config.yaml
model: "image classifier"
fused_qkv: true
label_smoothing: 0.05
momentum: 0.95
max_grad_norm: 1.0
cautious_weight_decay: true
batch_size: 64
Rows from block 6, named by matrix and row number. Rows with one number belong to one attention dimension. Each number is 128 + 24 x the weight over its row's rms, rounded and kept within 0 to 255. All counts start at 0. Numbers have three digits each. After the name is the row's rms in percent of the matrix's.
# v: attention query, key and value (stacked) (model.blocks.6.attn.qkv.weight, 864x320, the v third), inputs 0-319
# proj: attention output (model.blocks.6.attn.proj.weight, 320x288, transposed), outputs 0-319
v.192 095:113182151191128169123128151145155154123123139143132112148134118103138145131146116077128089125112158118075154131135140130157158159105146065183135094131101126123152107082135130119109162141122150113096144121140118099146143143120129141121147134119132075161151139104080122108139125106129114116123108123170096125131137137087112146140168111152142145157133145151140058122120105157135137142159106140107128125173080126130097130146147189100086140107131142113077125134156111166109165118137119110100100147117133107099141136094114115147128136138144119092111131128116160150126184134097116104122109137113151128119165106153113165149122108110139084122146079126150095131102105125130102129117109131128125123117096142106126120103069108080104162112162136141102178124131072143126141158141178133093112173119121140173121069101123164125128165116137154101125131109129116149116155147116191134126175105162174161103123120114131161116122112150132149131148135101151115165139136096118093152110
proj.192 091:160141121123097117103094139180104108120116099140095132107128210127103128134127154158147115106135091139098119105105094158116157143131116144122128161116156138135122135148142131136089138173152137096152152131136131127138113149066117097123143167120109182100090117138143113119102138182075133127141102186131098147137155134136132099146141161145093095065113124089100144162113112156119104096102146158183085129140152131091098126106119135111109131180121156140136103111120160086115130057107137138145154100126138183135149116111108126101096141152084144146086131131140154119128122118167145128135126136082089146173082119175125098109146166142129167098102134142087139148119100120134098114159100131160139167120134139127126120131123122135142117122141090128148128132116126132109104117135090206168132139142135128117115126144130144106155155164197103127110135176128162131105123109117123151165110121132167117129128094126128087105129102126125119106112123146142107134129125124149147128143
v.193 100:150104133077118167131129136149122105153138098126112109112148133106120102148137133133115088147121114149146116103127110107164097109107154122146149094072109135121136121123160126112107135104164123152132182161138124152095136098129140132132162175088120118132139138125137169163144090156106093154124124141111100146121134141163150098129162174094139152147171109083094172123151131147120101113160152080090151139116139068104148140080125113169120146130128155108119145128092122109081161162146103109106106118114171110111163134139101141159154120135098134130117094146134122116129160111113130129105143166167125066145074153106108115104101150147111130137136110149150089143077105152145104083123145103164129134143132161156120121126121162141138110156161124092134075119177093080131103101141131154185129117112132151090130101152167166148124122135173112085125104150102099138108105134151171103141144165155115128142151122114141110139141145103162103136132153162122106114147148124100103119105
proj.193 103:121102124140124130175143130126118174118133095116093122080169150125167106108132137085126137117133145166139138167112139099104115097170139116152127141138149128161113137137086135142140117139149098094123100131129170153141109106121169099124095147092082138152139101141095126094139137095123187156145162144138125146118112098117112147101159088189106134108099142123159148135137126138111106102121125165129153122107134148121152098156145106123152104155106114147130118109117102110151150136092179163140144142115115125162160103130096081133159173144128111100158104116093139126157139089104157143127173152117082121135144142123141061134157103123086105138103114136121138175131157135137133126141108120109118140181125110139137103138132124124130114104156148165105136131105100122112150149103129123098187097112097155075155109149107103143118125118112164090094181122123158134117098131123149094134134079106182149152110105140121121177116119072101123122161140110086183135125100149111124162155
v.194 096:179100140170138118129073130133124146103145057125135091164107156096121132109130117126130115103112100108162097151108137148102157144139141107098152142070121089101122141151127148094120191151136137118172097156142121071147130093086114117102080141103092130133117150149133128090086127104138134157161126122140125163110091122152119153131122115130134164108172149154143080143077085100135115155163174132143113135138121115095108121167126115137119152132169127160136156163172134117103070110128134116115123139107115128141162137104164120151090173136117130060092118146154120150127103106141131167111121116115179129140095076151114121132157118118139132104127101123094122161139160120106098111119121154120106101118129092119126096138137098127095175152123086151135129140146133155133121142145138113112110117165127124130129141125117107165115127156178155169141148115069137136152121148169116138148145162123109130100118065152116126146149122137152152125155157144150152137154143139146137114141
proj.194 093:132109094165111118161151135145122149077146136127142119129148152149113133111089131154115155127134079156129156135109135129133131118113114159128157133108166129094127149134144066074086138118107146144131132102129174155109139110168136158103098094108147122139146149065155092157124142147108143094091133154141130140097141080120106139105151134087121037139134152101081132103130148158141096181138118132138150100116088156133118100142131184117090135114131155108138123130159097115124122135153078129139129129153159110122100132166111163139128088131088117125160093151126176131151136141159155109117147147103129159133110178163124165174105129159156113111123119120145113131146090119123118138127133111116110116147176123117126163161146132112117150142126130072105110120118138116107095116139173149103097142114093141128146131086167120099084139114201117119124120148135113162120128130171132134140115116101155102136122147120072113120144172139130110121137098099107167130115121082136166132122
v.195 107:157097096127154147133152111124138114131116093122135131099123115194158146124133116116114147166136122126097138086175094130137177126159111095125115142113113124134144120111145197101134145158085110104138158094111146135149141165165141100134143103121164102123180134114146120147095149127128148145124136125144070128124146105150143168118135133154139127123128132120143150089132137115143169116130112175139147108104143122105158133127119108141150143089142108147103142111085141092113149150145066149117102120134127101123137175134165068094093123147120166130140119105088058158153136111167122126095161094165138116110152161114119118120172101128133122147103135121144095104164139137158131115150158105110114128130131107145120180147101051133129106090147125170108124149146102117113130174168128151109127113083112157120177170122126101139139100146128136113176117099111160090137114161152163121124140125135142079114083105104111101152134124114090145121101135166138134140098148145110102156120
proj.195 108:127105155163129159152131145156127128142157113115118125150091138090116130117148111104144148128102152127096152155132144068155100108097152098099067099179090121126138139102129119131126138112106115116072125105158119179140160109126114104106155114091122144130103109124131082144092116141123136105118147109157144142107110065161124092112122124128147149120144145087151101206114109122126116143113151116121129129135121129145151103164138123132131151105156160167121111141099082099110148082156132101190087131140151150151094134169119092157180117118153102159176142147148148155160140126169136129151142138119160129164127118138095107087132149088130156130139135128131110145114130152166160123160128120107135129135166163133113129129135143129123117139095152165092127157152140104170105110068146091136107127128112108078100148124178113112133126153135147112093098111146160146120092136105100100125133137081103135108124140163146151117135157108113126113111099147128102148174109159078149150097
v.196 096:163132105153111136115131118144153128130106129109173126161126162151120114146129175159086110124153136117134159156116148128130084133111133139148160138113135120101111132133168137134128137131120090146128138122122147116123128126130147098121128135168107137142121155117148110150145098095148129146151134121177136135112113165128124138159135176136117094122100108155129158115130092136122074106122107095081111103142099108121099127144172102143140137139103100100121150144173104096102110078156127108146123110091135115111125118111186139075113122132104118157106133135135137144107116134166092136104096146146132101089153165127121124139158102139141140130149117125093120092101116102168079150116135163165134143157086097136098151119133131117107131090159071146139086082108132121126157127155153135140188148088129151150138117140133183167086094155080100129086120078111111104158107142142111142136124135189166141141154176157071134142135157080091163132116146106073106113151109103149173117131
proj.196 095:123128137123103126151110113119146109133122133135139166092139090120122156164132176149150111137130114135146087146126115144135142095150120111160122148131143126129119137105100113129149130135109137108113115151148133101136105155124110161129101151152091096120191128095103092122135159129119143139083144132106121130139070132151092143085147127094095117138099122098132094168125085142141120175136150111175111129091136127173075117120085127123111116158140146131139116134124186144106133152118107156120109183136104138144123126135119125114132142145139088117097097143141126151129101112102121153171118134142141203132121114129135136124109158143127149157147125192123161103115155132118109147111139090097113112166143181090122136094114132127139135118075150133130144093118135095136109153120159155130073166086093101179111112163147107088128155087165135134146118157136135097106117161128102144090143095125093130153063083077146169141111174129162149080146176129118128091142140147148137128141
v.197 095:123173130107137140136134126140157149127118193182156150120104140128095119076138134112147125096178134117181146106137132164102115112149167144158155134101123144153098112124096157131146139148079148125072134108165142130118131136121141131150129118132145165133140119091108116101142105138089099147117127131121122138137178125147126122191152151121151121120152092104157105151123103107122115089148127143117151157125101169087111123124098146109131145148131156120133126094111117122140111096102122180163131127099151150090127130150158125137137104119137126169066132132093172105101153146111148146135085105110122122121185124152101154150129142076126125143147152127137120154119082150122134145129166163089144103132137115086111171127132090137125090154143122132130116085128137123137126100127162193163125114105106183119170096101079142130131137174073106138168117095105174121128109141109109130093134120139127107156149105099105085121150094140083101134087115122102133155122115128144123159120
proj.197 104:133109158179063145142114127124127090151086118079117118138134079107132116108100113151183092115130111155108091110126131145124126118111096131164121142168147156119177101134138151145149066134111113118147125150118103158121117109140121153114159099140114130128127124088117151161104122112141084119128127159136127123125118136142103096111114095136118114100137089140116119105120133143120148111123175138106142165127179095123099138128138094142137127139123158145156134152080159136095125101137137101123112114169114109129138133140093113174100130134141125136125150132164075095154092114126141139140104151162110128091096146085118107132104169154152121131102140143120147129099179137155097113160102150178134116127090124111120140122148142110114140130118128135139122130151190126170108120115090186099155179155090089118102119152183116147134141135107095167116151106142165100112174143172168197127121120150129155109127106120139079127101158110154107103132139094152112094134155166103108145122
v.198 097:112107126149121152147106138112071086114133085105145163157122206117126176083125144125133098140127167109141099124116166097125132115164165113118089115130169095125137147150113100121142100163171098137178186142171095144105137124104110145151128116176083146138086124110114158111135155120143095123106152108118135081133113109139089146135137180163135119123125144096112092131144127130160095127123123104072102107144130112143135138161116131152132137155126101140152125108112123096120142155129121166099098117143157134145151166110100097157113106159122103134113124103119153119129125145114114158163118140122116116128133119120158128142113103128068150096140128128067121145087124143084116135098124174149116106130161100158147135121114114124148135127164147118163128166105104147116105105063139140105151142114128141103124095087126144141111156153153128143122121173148130122106167101137119090129112149141141128110190109102138126145146106167145177163182107139115120134115166164108138115097
proj.198 096:127133125129111143135132097152122104118144093134109113114135116146111143127161185128122131128173103165120202182158119102153174132153076116120104144111157130120094133120111108162121114122068151123102146122145116071129179093150146157120122166086115144162161161161132117112145114161170144109138080133092075149111113161145084082114124140139118143137142090148123146088155142162115140123129098128144109166090130078161123126147113147169127170104122137109144114132159117096103130150090167128121121138110118135142096139140124133121087112103083141135128138160133155120142084164101166054110174117129132105124107155123138130162107130142133121097161129111173117091179138129131147114149122109140106108155137137146109106128102112129154117138109101127142139155157133134093120124140117119124123091138124085113141079137115126120152121114065144109151166123128138142112129136122136122127101100130127137161128150105154088151126132114149154138140069072142173147137108112146139158145
v.199 104:123136153166117121106154145134150132098135086153153134101117133121085130155155098105164113129155113161108146128076167137131203074137105111090126139108134173140095155157156150114117108110166106129120094098162154130175149158089095144143132096100130114117104131134140109148127140148138145121141114089087133147125124122123112113123141134118131151137143159156122112114154154143151100122111138167133108112111109151143139120150157107113098175152128122114125088165084098159112084107159128134123134096084161146126101155095100148099107121120156154124095161093147133109091126149152156146108120118132120088112137096117127140097153127146104202101114102154144121097159148141166126103142108146138131128145117155127117118153141140086159103158111070099104100123112113128149132099114132146127087137174107129105141096154110110119075158171138168106193097168089162123132147156139137120125122118108116139096132111112140097098147107122136136140150127138096174107128134110166084163116
proj.199 104:119115127129107150112101143157093138116095132117127141147108180153093102136069141108120114127129131137114108149157143114133096112137079161112066091077127100105155120137092073133123146160142146161142132131130104131152160173097125201150099108165095138117125134136102148166152105148177127112130130118130148168127147124171138144093160129113146133137188126095115110115091148100143146140149163118111097136156176109164129088122119146128140160146138153126100098127138084146138160093113155120145114127168140122138121118138126094121141126126113153048114137112121122124117107145129135084100145166155127154150146137113137146127134136162135124184085150140110146142157117134121101112182108128114135165112080117125114093140116133128163164143142113067131117100133130138129133158100152115153128123123114144166163114134118139094117124142141147105163128166085112133155103176097171099149131155129128112084111103155105102149116108106114144104110108134114148090092110122091168131140
v.200 098:119181106102150139178127167125187119164137157117105146146156158110089124147132138135129135138119163122112128131114148143193090158152171135070120099128076122166137110151091130113107108114146118156092139131107080187109134151143127120104107111139134159088154091123105096165140130138096128139141109110134099142126142160072158096132111127129073083139136060109145134145159148091142122105119151153143120129132172121103126100145127090146081128102144091197121088126148141148128105125133149114112136109132152150094165131128127126073120147125170116140125138113116140129143151165148151087127136120134138123129124119089111151114155144155133143155120126159159111103138118107134157128168126108110136121145119131100130131151148135157109127107139136125155113115128129149098091099153132148109152090087149108151144117071108112129145133138079169140116106162165120165141108081124125145126105155105122092124142154118152153101132110100110090142155132127114101145108121137114139093195
proj.200 097:106144106097128139154106141116099166165153183160131174159079117120161097166113132146140124141123081174172105164075089123093140117119120119143110138114111127117136117084138155093158104149151120104190128156138116097156137128118137131106118152111151092148104169081130146074142138118136108108119120131103154158138090157117105140159148110126095159153111163105183115136126101129175174129165129148081145131149145151117152126132135087157165107122144112114132114106127114115114115144141136128131150129158138161166111136117099118146103119142107107137149095135145094161116123126182118157096107127116138110072101123082132108105082116120121075134110125083124153130120127126101156141138123133145124170093095131115103117163171088120153118117093134138161073175114125153108112124082104122113155130144159109156123140171149158126147112121114129105136118138162106160121128175104106155124151111148114150128124145109112123118093119172121144136128126109096153099145115166109138090103
v.201 100:122127129101148131120167147150142153150105129128136100144123158132118110111121149134190097137125122139143158162140124127120129122150119146119133142140110110120127138120109124078149083125141172170116114136094097142154133129128137148122133149138128154145125097146128099132113107095102139158097147124140162115116126155153146135147094102110132106138080084151123105128137131134102152087112115113094140125146105165128121147130110097143138117129053119160168105121142133103078078128133111144120128136137137167166104143081100151139178126136114122138116150144151137140133162176113133138114114111142108153198127116150153063104083117155153133162152174123094151121144110133166089136165163148133115142169081099180080135112183122112155123161144140105147102128127124133140143164141122166127170088110110176146185117102098141110094119153181104113104130111134123118138130147072137131090141109140142092120104079160124123100137121106083125121113122147093133069147085115109141150121
proj.201 105:132069131123138126166127144177117119167101166102122154104135080176115103108144095095139115136112148130130114128137102122166145156157122124114128098115164114149141156158118105176148141167147146124134069091149184137122147107123182099127096127139130088156182147093068129158139092112104101136170118103128148124138096149138148115142140129107103133162080130107085117099110123139099101131117117166114111129101128148112106149125026136154171147138108144136095168138124161101114137148134157125110097126118137114096137112134183088111110169125161097121127159135145148138150089150117163151145127137127109117134117133134098147142143109068130162121119139136138121094144136102138095151124130132120136091126146137156141109121154151135135132135128119127126105098143139135121092153139108129122170104102137123128156165141107162133139156099123125117136110082141121154134070112129117101118116153094123165124164059114122124106121112119118125110163172102139170162141127166140146143105
v.202 102:122104105104169158128096098203119137137149119171136097095132137123119170169124129131153084108118159125116105102132140098167141114139158148114172115113123115133174141138116093071099124089091151126098131092128088129097161128135148120142100134157160155148152131142108146117132097143099072138115109147155118141097168090123105081140134111084167120133126111134115142137140116095150126105136180121139155128141155144074117110127109129097130132101133109137115099095139133135164141156146140131126175096111133131149152136160108177137099157112105123147135114128144164149154127165136181128160153134089108095093128143124127099175156139138077087121153141132117113121151082114145153120130158118127160128194127116125153099164114084092104110130125100129138144110103109133090128131166099132145096130142115143148109124115090181134138132126154108128140143122148154159140129085147123147134102128138162120184120121151119108136079142084126116085136121120124139149102074141152112161148
proj.202 104:119141142077122129139114116127151131109131145088149106139087128100131135121128128191099177170139169168194128149155132162092128159127157116148105165086152120122114136126137122115176126126158161119158112124118129100127123145171142149121122128101161083094183113107102119095133143089148103095160150124150153097154107125105075115085141130110136103122136101146138125146133110127131152106140124169083129150148123121123145091124143147157139134118117160128115130094113159068104154092137138136114113105175114152126163145115123123128123125132124121102138130103144113100134124140138125122159116132107147114183102114106096081162145149153146109111090115115083108098084107169143133106101121106178142138142125142100107164112141111137127131125095131123082093128111167133124125101123140161141174120088150127110110139091139125143190083120123141124120123142115173123119142152145124130072146108109125178116155198150099150102188127115122081122109155138152133102120152139125099149137
v.203 101:146109159161141109124129168151110148133069118115129145128128148104084171163157136164112129120089135104142155181140158149119136110113121144158077152132127145149144165132140138144089178101139132143156135145127134107118171099096100121106108096147131096115123164121130111115094131104121120170148115127108115121171087095143149119097148101089119125119133136077115034091123095122146103167092100115136098118148092122138114093113119148115132137137152125105105130108139159133112142105129117144125100154133155131168167163186108140114118137194143114124137143124176147112121098116131161128154143144153153136148130158122137119157144140109105123118118109130155121127137126152111172133149075100101127136115155149114145095160135102168116118118137124153121113094155160165110155133129139116102089157129089125070123129113109121107131086122117106131162161133167124131138093143116122098156118119114099134115121159158102059111160134147097104155079153081099140136105148122139174143135
proj.203 105:107146155117115100133129143134163160089128142114083108153126104089089112154093191113141161127113125117171108093163134127149147144153101110081150150126137074127119121082161080112108148139085064146133164125162125146083122122136099151151136128154152107146102108130135097108135128130151151097166156163146151116157134175132105120158116142114153166159093130136112144106114164110126132147120088117151138140112138140120068115160132145172138129156136112126112142078131136148078112126130122093126148152132140119150163126102149140151103115131083133108113177151134107103143156101087113136136133144141121154097161142137121099137169147149197150153152129123105113121131113128159120095110159143091110109095155117145136133115135120125160169138110098118138122136158134115134041109138128090087150122100121133110156090070128122144117136103169098149132101144135144115085184140144097134140106143140093108136135122126114114164153134143144165082110110156142120126121114112101143125133
v.204 100:105074149125136130144148124120104156114081105085128160086168108113087115130148130136128138115121114130122158141154113071119153100111160154173153152103120144112147124152141118152112126112150146152123132087130093142118103123098123114110140125121113128152131121116114155161141106160104167143130124141102127127117156116102160135120168097133152137149119122130125094099117101194158113113161121136085152104062147098179108102133120135096128124119112128112154106133133156106109154114174122120146124126163170138160126160109090097138160144123115139141142131127116102129112087142158103117093125178115140085123113140109128169137107146153103159092141136175140125187064132098139115079139135150108135151092115171166152082121119164161105127106127122127164092097128147141126123131125125179122137126101101117139118110154136148137133077125122117118153129115101141095162155131145181119091156138112147124110146117127094120128129155164085132160148165136125140144155171099110119160044
proj.204 098:106134119145114151129133108145144140122125132114105112125131141117119131100111173137168098171164140125115122080176157124152108130159126092128152137153087119158081113095107136104128134135104156134149094149101134120151126115134116124149100128145124152141073116105089139113128120124138160164181148125112168109133176113169114129134102113165153122114136160119119109124149153118106118147082063150140125151137125081143120085171131121127124123151153134125110132118121112132087098116076156101146150178116129120139121093098107124103137102124177100069117122135176169112126133132114173136091148092099079147134151108150114104113149133142149126133117146136105153133143132152108100093128155144100105152219161099122119084117138125109143123143115128130139158164102147066120122141104118177161143148094139140093129140134142150138112150083118154105090127124102149134156097104079115144109109151128134128172126174162151107141132172131168155145178112108109141114157125130108106100125
v.205 097:161145153112081156140113168128116114144072108161137127133142161143094169121135129115143111119113103114127142134127119104118146118090106160148120145096145156122115091094130155165150131106153139161125105133086138108109085095143112113186183124118117118115129105130150121141125177137083136085137086076113154080111110103117147141129178118131103150115097146156138098088146109151146108134172125112152156157150144116149121132139129115144134125136115152164117106132123124128131124106166145136145105113115144097126131075138150136125110122128142164128130180161141116113093158134126181152107155109124136121165140140112114130133079130104142142139087136108087151112147132165125123168097093099136164195068145091200110126120100116179132108135082131122119139153131097151139140126149169102100179167134102105119141110114134088135132148111128123130088135133164136130097107133150144120134126182091134119118148120090163108152165141156162141114111088103123122115145105135113103091107
proj.205 097:148156147135125128116094099136167111125145131167141168117136138136209130144102153131127130112103116104093132158156147112127148138140107134130151135140127114130110130123118103100082119129062090107136117091123154153162150101093127143117127090111156118095102127147114138145166117120135120176135103189145105177132153144134140125140143132140080156089156129130080144120147096140131131175132103093134146094126099095121141149136097160117155149083131123129085124138114124078137162099164108113103136128166098157128155179127106105117156114125099142095098103143110111107127111086111072146100103129159150121134127108174148194124130148145125106126132141151094142091143177123091134116129094160102133134098162108114144105136122155103130124191092123132124125116110169156117182112094135088114107111168113173131145121136088119141151114126143107139150124160140129130124121120104124121147147133147154141126143141145134124131140094118176162163097113123077112142138127097078132169096
v.206 099:145120152148155107168146114172101150152116165127125131093134143094097097106131131151153119119142151182125120170130137167118150127167150092124131152138120142146170125120087106104127118165144134116071095107138114155096096151135103098073167121114137140156164123132076103122151129070162130164097133156108111129130142151131125122110101094148117106159147123112104161131078161107138116121164116105124163119134118112139126130123131107129145114126093145114141145103117112143123148073066139145122096145124158140117119143111151132124093104131144116098133136098119078101128129125168140158105114140133138130152120105174117146100162098140151100158127151149113119090160115077122087112164134127176137098128117144105128124129157117122126106149120128115131110173075158139128129111116083128098122106179143128139177074150093143126146131196141152127099126113128100119158121142134146142136150130165116163128135100137153140114172163127142095114124180112119167091104071124106155143083
proj.206 099:120133100193092119161126186128142142108133173091145099124139100151080162133115136107127130139135118144101127112126163144123133133108136112143111121149106115131124113136177152124160093159161109149133129134115138146105132129167097124136134076138158082165181137122086146108118108143090141121157172074154122129127115111082096114135109120085130128115170122159159073129139145131143103105122126128079130131145126123118108164147109115154188101132149154153142107159093138104104138138132149128179133135138154139134130156131143119143127146141172134146120159133129124103143142152116161091092140092130119141174116154140110097160143109082126121088138162148151111155112095125116149134096112158163131106136161130157114143114089182069124148088117115124161097121169129092117126151081137102103099100141090076128140163147103129126093133115118098130125140084129121158140154127092141120128093143138143156102138155135096112150123103152070123091119123158133176093093132139135119157130
v.207 095:164137070128128170109101160157134159099127070114165126088126129114135128143106140130163130159083142143144152088084131116087141094117139138126126108103121101146151123193141161155135172082128147117193133135128185176130108119146140122101137165113111130140147138096140163101112119150121135142123092121156138109144103123147110115127139108112134161135114146102128103148132136093121101199120158127134130111119147119120141167141163128112104130088109104095095140165142134148122136100162115115069111117153065118095121140088127161137134139125102146082064131175147091128123133120132176136132139098181134110179116115132137138125134157135168144132136124096122108130143152146127099145120091109114118147078111133146154125156151118162115151127129140131104140132112141144144129121074149078143103098146085140113184123095132137131117106136109140128138125083133110172124126131103139152131148196142159153129089119109103119149135132109130105105115153102121150120161117086139112138115
proj.207 099:118128130072167099163171122084149113135114112122135108134158121114110146127128132114152142113098121116143145143141099145121130135183138095116123141129158133156151122166147085152151149101095115071116130151139161115147111121120127112121104110149145139116115113123133146110129113150183189119128182112164115142108149118140141153099144110139128128137106152145098140123098143108125150149139109136145135122095125143155109078138170139132131163121149166087144112090164099105115113143099099125103125167154107101152122140129150175133129125127111104120096169094105120080129127109076154093128112137142130127155143139101108125112141136174118121166143153127151115098141132098132165153090107144178083153120135096178160146110105106128133125137129132094146119121148103111092108160067126149092121115147147134118076125140123106080150129113158112171104124102161155162101125144132167082103088135166142101136109126133134162086169157142118098182120129151075096130106112091118175097142
v.208 104:152131107118103153125106103105091119126153136097129168147139107170125080139124133136105103106144130124129156100128135154111086133142106119128157170131120122173128153127178156102097120139108157134115169150152199169122096139139098142148106086163112165124124127130119119142138150163135138161200146066135103118128119117088147156114120133116148077119142173127120164084098121098148120117138142135140105120114157102096144114147114090115092140105127115126133089174109129135092077134135098110169132154081098152113126102112108146104139176174156158135100160169148118138123071074154134141126112156130133104126161121082109136132141130129151113132164136109121117088149124123133071131134137146140104127107160094136113134110121161157109129094133118139144125142161167110102127143144134123128087132095133126140166140135170115151137094159115117132104126134163106135087089142155118149108171110153132123155073109126105080156149125117139112151112101130162099162136134139119129103174
proj.208 106:122117126114130140153154147179131122155120138143137103125127127065150149110135141146128104146125120148135118130119082119131142132108138105100111110103153133129136090087110122144093135131083137107135089070152147136119149143114097129187114170100117129055104114130117097114128144130150138163107138163109137146075089120138088137088190105154107159148106113136159091116109148142088132137137096140158123144137138170162132094112124141102117155124133159119156160118105094156123120135178140141156129140161132144133097145177133112133139094123131097128176145101144126114118160100117131143148112092107134105068111123112159083116128130127127111147099083123159137151129084105149157161134115106120108121137130108124133136096106198131114144122137169184092148130120139166179131130130173099123131122135116109150121092179189141112124108093167171130114090156139126104121140130112100149132151142164117084128127138125099167124120154090119097120146158127100141127126158126142108122186
v.209 101:127114099126128161129135137163084146154103164091117123113157144100136133172157090148091102110154136134111139135148131124110120086126150115129126167134104124132140139154149174119092109121161133108095169139109137099099126076099162150068110135116132135138097107139156172129149169100080130141144148126157104186105089166148138117144112127151106152138115144113134136128122129141140120125149155119109107136166147083129146132059111124117169143101139084145088152116126129087140142107138152084110097143122114101149104129100162128106120098145116143121147145138123107118129182110135121103103165144132177115128104110137101132143130178068115111118117159158102155083102160111087137173062159100130127094137153148127071133128140124144134147103100136110147118106137115095149111100135112144138105128146198122165087099168164136133105109118152136097136147136149096153167133145109162121134100136141114130108152155101165105132113159165141123118120139127145172129120120129138119124176
proj.209 097:131148115122137121162093131115186137097142112100125142141134141107156130164162146141098143112101111159141093145120116120173096122114099153146113123169164152140149142100085133107150165157145088122135177148161122163114102050162080089154129164126120094129137080125105141135144138187067134152152126121099118107109151128149147148177123143127128101126119128115110104132155106145115096156128135123077107147119150136098139138111089104176061097171123123133140085106138115110142156144045108174125132080125137127129147165120109174144133109142118119148142109106130143179114108094126114085134103126143125137102138159110161075121133106148179124147131115150154116157111112137151122136125103106133132136108163094132103174148147142097140122167125186122139125128109099130133121142138115122131153103121116130154148117137089114112114150109128126098114142087111092125117141130118130155152112120134130124153108159154143156151123118179160099128118107107135117154156114113115102147083
v.210 099:110193126184169093134136091097137120115114172116128121127097104085113134129164119169147099115152120090127138084125110140147109147098147154160130138127106154111117097115107129111141146097103166111140153121141111060165114096095120113151114094123167135119105129113109141121145114141118103124143086136172151159109136107118102129121137101109149093165119120165128108123154121168121114112162101144106155119113116123147082111145130114111083113129114152149145150109117100152127091134116137175154127125120098137142114142125178117123164159113119128159125131111130158133159157167167136101148156135155126100128126112131107135113129109128165171133113104124107146133168098137161146146128109187097169142127150131103104188174155070145110079114130128143094141130104117108144119101124103135167142119109122143144141127110104110085141163122146108135087136157112091107169144113073144147114105134103087107127136121138156138151139147075146170107146124125125179091129139187105095144162
proj.210 101:128110131124112124180115134121118122174108080130124171145091144117157141090108123127117154115098102151126097142134172148145108122111113149134138116164094141147153150127161122117111157110129151094092128175109094145148123143129108126081120117083114170145176096063123135125112107133111133141135088153138129146112134082135124123131137180129112163134139109095074126135095138130151128114179118102114194139115117095114141141175124107116135141087107155140106157183157152093136119104119158136117110115129098145123142131145141139106141169097127144108103114125114117163135128148111122153131091141153138147136108153089148167118074162122143141111117123153145100144098106120117084122121148163159133118118146105090103078136111138113144112153141128175135116131164163146118134089134106161125135181134156106087123152150109135154117152153132204143162140131157149144090128092133175158127137133130095132100118107116098112096128112149121156140150125127159076109147157096112088128072
v.211 103:144133143109152121138147139084149086155175152134118126152118119079116122084097120106135121156128107112153136108147120126111110178157105135124140135134157165165122138111117155140095152104115110151136149138126175152186108157151148155187120099124125135141121129123122108151133129128121137092121170127098093148156118140107124083163145102132137148140128119150146149145121132128134122108159068146116184145110140131141128125158110091128110152119156092146158136081171130127130118063136140146139094126134130086158157138129124082142088154120144140212151144145096154094159127134142102090152130145125101094114125125110092101158133143152098112135111114097138134115150121147086120126121107112111118124081100117151173168157171065137122143139097129142136143166143119136131121156125119121156137099101120137144118101149098132162146081162097152110155107136154145106136135143151128155069105123095157107149086143145110084139114135115128074081143126148111093121141099092106127178126
proj.211 097:119155136140104106120134123124143088144124108148153157144136132111124161134117113143128169137114146110148096108104109162122146124134153104115060124153065121186115084164141105121147104128117125128125116077105097118134136158126155135125161129142173122111116099072112108171113140109121194141121137142149139179114118131136083179152106120127118133140144159152175112103102120105104170124089133120130126150122158134182126121095117128143134139134113101103110136140110112138158183159189100111149152082096117125135131132089155140135135141137145124136109121112126066154151112111099135148122129169145132131116132137099123136108121141157139138120119133108158161130148107115134118121087123113146136131135117115128076165132127142151138107167117091123121117113106142189130119070153087133133155136123147109063143106108094092107164162133094134140106101140120179104148146106111139143138160191116121105123120108100158147102110135069145115134122117108127146133086156183180125149140
v.212 094:116112099104105133174119108132122104098082123134126124108146128140139165160111115103176114105138118128132145113123129115146134190096117138131138120079138088123158090126121136154114142093158117180169103172099135194135085146166155122167106142134153140139125140137144154160103101132127156179130156153157132150117141123160110159173108088090122089118116152147141141134157130149108159103111125140117117134135097132151165119137123119140095138129142111110171086155150144135115172114134125072129126107111179147121125136126134143136111133125123124147140158099096086127171139120111105136094134132100139148117125115079050061137111160103131114136082111120144137105136174118150103099134093153182160095108142168145079108088099146131133124147133101157171101111110124100122116125149123127142184106119127122167111127110136110142137105118131078153119122140121143142115099139168118098120117125145135097128131138160099103157147135102119148130095108162129149124170113154125180105101
proj.212 098:138127124155155136133163167103140105144129140095153117155177148121174120160135124111149167210144091094168109154127123140162113122121092122109138136143150126097074100134105202138145128115146145059120126094116138139145174165183119137143092135119125110170113150110091121165129128129115160129093084138151135108149125135123151143118177128137108087173129121105119104102174157080130121165123159107140158107111097110112113106100125116085099092119153118114112132141154120115117169136166105113140091121114107139125106154108146145118164121121111113121121156108166126157111132118144138165121105113125117147150152156130115125108131153110085123116114110155086144083140143153135081156160143135099161140150130097118133138155162142126134125131121170128125077124152129129149159095121189094141110122150107125129107149138133127131132151118077144104122101137113132135120116131137108103080133117086127158118143119121136108171136152112143137104068121059094115131108160121098102129140
v.213 094:162132156155073145153114137133147116119149126101134130122095132127160100160144118107150112096108084154154124159126154112096158120108133132093155125194156133122118116175115129129145120100113099144127125115141098090123144137118129142118151131130152140134100141177113096151132118133153109132131096148150120126070107143119124123153130138098085124130076120109138133112118077105140123109149141174114086160121096151123116163111127141169100149124099150114127112137152106101173141138152138201148109132152162120122116137116138132112143122126141139137116171090129119082170133080120106120125146078122074133140112113109154077087155122135158135133114158121142129128134117129136115113139164135166145138121154145159138159112112114146131145167163173126100131139120055122120118119174093124137178132090111173076147114140188094148128112086137117100111108126087165104182147155100126144121107111136102135110110161100129103127143167169072121089119168128147132151122107112147126105116
proj.213 102:132108126136141147097129129107128155168101140069135128120188092135100109075121126091099115135108128120129138157147124117148135048121125131116126106152137129147133132118180101143079103155169152156127130113100121173117145178106091158135114143088127141174133153154125104141124087122151138133104131101136108150146152139122173107141149110147101136124153153152117108116181166123128149127132140108112132116121176127141133126124113136095135088120153151100103134107146123153107135070161103134116152137138082128134150147104144151155153149141120116096076139133139158149084103136107166099155125092105139112169152136103120128156145100136100106136133117150118113135113100143112112157133134144135155068109141109123152114180120124136144089104106094149124148156169140111112113134099130155155149183132127097137121135103107118082141107126124154141157150093072117126130096127103133126116170130085116139158169097149118131101141150134148131134122109102084157093080206114126168157149